A small image classifier, trained from scratch.
Training: muon at rate 0.033, held-out accuracy 100%.
Data: trained on made-up road signs on poles, 245000 training examples, 2.7 epochs.
Rows from block 12 of a small image classifier, named by matrix and row number. Rows with one number belong to one channel. Each number is 500 + 40 x the weight over its row's rms, rounded and kept within 0 to 999. All counts start at 0. Numbers have three digits each. After the name is the row's rms in percent of the matrix's.
After each channel's rows are labels from the 100 images, of 14976, where the channel reaches its highest value: "responds to" is what is common among them. Only what is clearly more common there than usual is listed. The data: made-up road signs on poles. In brackets: how many of the 100.
# convs1: 3x3 conv, stride 2 (model.blocks.12.convs.1.weight, 384x384x3x3, each kernel summed), inputs 0-191
# convs2: expand pointwise conv (model.blocks.12.convs.2.weight, 1536x384x1x1, transposed), outputs 0-191

convs1.54 090:540452441519490559486529470445487491511510526471519562508480521480500470470442468539541436582485513535511497473461503480528539526568444529503545448541574462470474461444529483459473477478492453533501504512434440511449517441510425443447540395578459490472519472482450468491507437473479562533488501479474485482444460496496516439477496444573566458573451463481504454378489547474542512521499514425474462539456526491478555463467472370497498567498550447569515501465482470473504460524494465581516457516486471532477485468505473516514545484453502453480509446482521471481485490522468457454
convs2.54 102:491490481549503533491502452465478478510365580478522485579465549442505475463511418535488508467481413447536474509455519473564478431497553425471478536506475453502497454498515488504476470474499508560522516447599602480418521556407586430504484498505501492491475527528530503578517493499481497511572522466542472510460505501457467508493475521492480481484508564478466558505515462492483506489449511480600470476409471526508504513486516515491494512534510436434527460510509466515506528598486505524489477418458459383500445499464494601557459480447495460450471526574460502494486457491441478479
responds to: B (50); E (28)

convs1.146 091:538499458553466425458529476464452537470491453537509545503518524440491458457565561492531576535511461455490488489501487434504547515481523562458479479551459529540498520516519448480522452516449531457474519497494554457467516446491467486473488439494396463519479465490492414499574535479452533472522446393567499573533542443505495460493497486495473549537452520477500524478503503525512472442466572454477496483438481509433503500494453447466480562513498445504495543485467481433565464485466509565492443493483508468428490498456506525471500506462455462473389432517478509459497522465479454553
convs2.146 097:514495564493429494496538481474501581547489551500487456493486460474435539484434513500506455498520520510500454483494545532425527509455548487554413453508484469478509464501472491479506495462515496479505501504577493517497500540446515498444516488470499497491548415511460518509494481424498506553517524460573500444461556514486431531435470422513507506465484414508500497484492465488561520479527469479443523455521490518573503467469517477603509529572434522442489558488475422459462437430509549469456491451525450473514500508528550436496551463458489472477524544524507523528523519549517412566
responds to: B (79)

convs1.259 093:459513494436490513487562488424515589536530518487467499538530474432518478555448603498470525483484500512489515517483448513515519502482532482479497520416533524538479478512554438518478504518450457469528505503494544531496555435456485511467528446620518537492523508496472505501517497514496495544543462419479565525499467441503522514520511538526509490459484507448468404515498408495471536560390470514479503506449484455526419491516437500481491485503526481488474451442459544562561486460537498509502565421400423458532477576522450485403516564483443439491466490487488541432477539516522496459
convs2.259 100:551559488517544496520490502463532599497462545435503493491502573439504458527496526489486459484485525546548486501544547534490488501491504553574449471417506483443495455465431496556530581426424521493502479425530523474423493562458516497535607486504458501496539472447525512480547629440422528413517512575522568521479476473583502528526524501450513513481500532483507496545462457554597511518508447459443522486549535440482522539499495472578509554597456424499514504479518442518474521511510499468465495443448562409501551494546550497523539556518534446576517533494478533476493450494417463533
responds to: B (74)

convs1.293 101:485426420425483446524469518562495467475531502570510508486476499510484447546521454452530517514470480500478496468464481489534546420452493539585474544563561467539514450447527553467515429490520486582565502487510527487440596452531460464475542479483465491513527448524525537444509501527464460438480502489526504473478502463493477514518483397504520458468413501530529483508541545464454506543501449445495535446517504470483514429470483427500527519501551528483474434471462426495502403469533505478523478506469466468525540481572491494491463538476557487516489460548469559517485503528445530490
convs2.293 103:486532485496459479406498458498474478487514503530493499501472482471547485537574395515497550476472564585456530491496469502484500447396500509499433481516506508492464495521516521526504507501504471558525481461497469420546500450501531456541509519528489516525480531486480418534501431504593491519559459486434501464498528589487504508440551514528504441481471504518547471558507496555351501450541475571540431511445491544488433486489499545606508475513568524517526475448463538528410520498526459489486503566550464481559502499576499515498467532480436496472493475414480523492515536499542507448
responds to: E (88)

convs1.237 109:509514528473575538417521500510529524483438499489565504508542511548462492510565577514452476560450489506556543480492550467482525570484528575565496522587517505515557506476485514501513541511514425446533589561470492554515602481489537469519468420452591520438534562502451581449473532545499412492454569425462453440512456498554442535469502522494518474569477513489538473490490510472512441538514459485549397580444482494427533501540450505526493536523494479469512484518517473519514571438501422546499509439545487463565514533521555504593513492522462442397526427464522463490473478534494532444
convs2.237 099:467505517457525456545491501525530456466519451501536494481479447438532459436521470542482510434512456530568516475440607521481473537508494417471465445478552465492500487516406545407473436525442478480491519500530458557448471529414471511534563532516538514491529537454452525489562571490400475474433565488470538488476526473545436470515490496469537496523539556460471508507535474455553506600474539500541546463410629559483525479509526473479466528408525553519518501530473543485520608477496545490515526527538505500533475477510526458499524450458501466522509541556531509504502501494457474510
responds to: B (79); hexagon sign (44)

convs1.322 106:558492519474454503476497472449522484480472555491511527489500492526526507479461580465512525488477510524505539557478423522458554436515454531450428506600485506493504506469560560502519515511458479635476426521484426496564497480546532475520435546477534539507567488452483481455515558517494429497453479480455492523518533537542508558495585542563512467410534512614469459443494508386495504488447488502502496506483537526523487489485478504493498502528492508531530483490582557511494578544522473597538478515454515409467529463486436459556497461477440451511504524466536603574502540552474461460
convs2.322 100:459503490495500512445509460434537494520477602422456478461581470523504538524521458530497464559470506530535557541493565560526525550473552489409563476547528473362520484499400543604458462433473526627459459407409456546453489560505483490490494464453516530489525505506489534515521539486501485450434483466532486522485542505525469530516584522501510470523536497492504455485486490539523477523547499564511519437541475521459496412512492494524515443548519447472461530530500461471534489532553510531471493493504471518426421458498520564458475542609477451461447447513549558561483505541521509490
responds to: E (35); T (29)

convs1.332 103:496384424458480534533542507537534488460473519530500511515506455532514513577471439481578432543602489528414500537514513477529487482528418526546492485483497457450467456485524526513471511483496496577568533492421495500405545505520450471471502432521454524487483562527492453489464440509499546486481570489509499414486516533478452504506520484509518454535496444434530385414482449524511503527477499504545529472527520480546524503455550435493543496437565491483504465489552463521474508446504498533478492513530558547510502523598511557490460496421556505530458471443491556528466516568437471563
convs2.332 098:465535535439516471530538561497420520512438563474461520510475499436572461509532507580505459460537493583470603538534495550550487501527350434457474453517526584401447506499543473424480501512542476455521453534453515499488504496504499536505464479457505480514480481440524475565568642506474500518483473501497515439536488515533498516505482412484522510457512480550527515420527494540474497561459532535612524510535462532480514476472561472538506483480534507508568523505486521465533526534557486445551458500479487520514562543491556451508544431438609487440501503554455509570508508510504527495
responds to: E (76)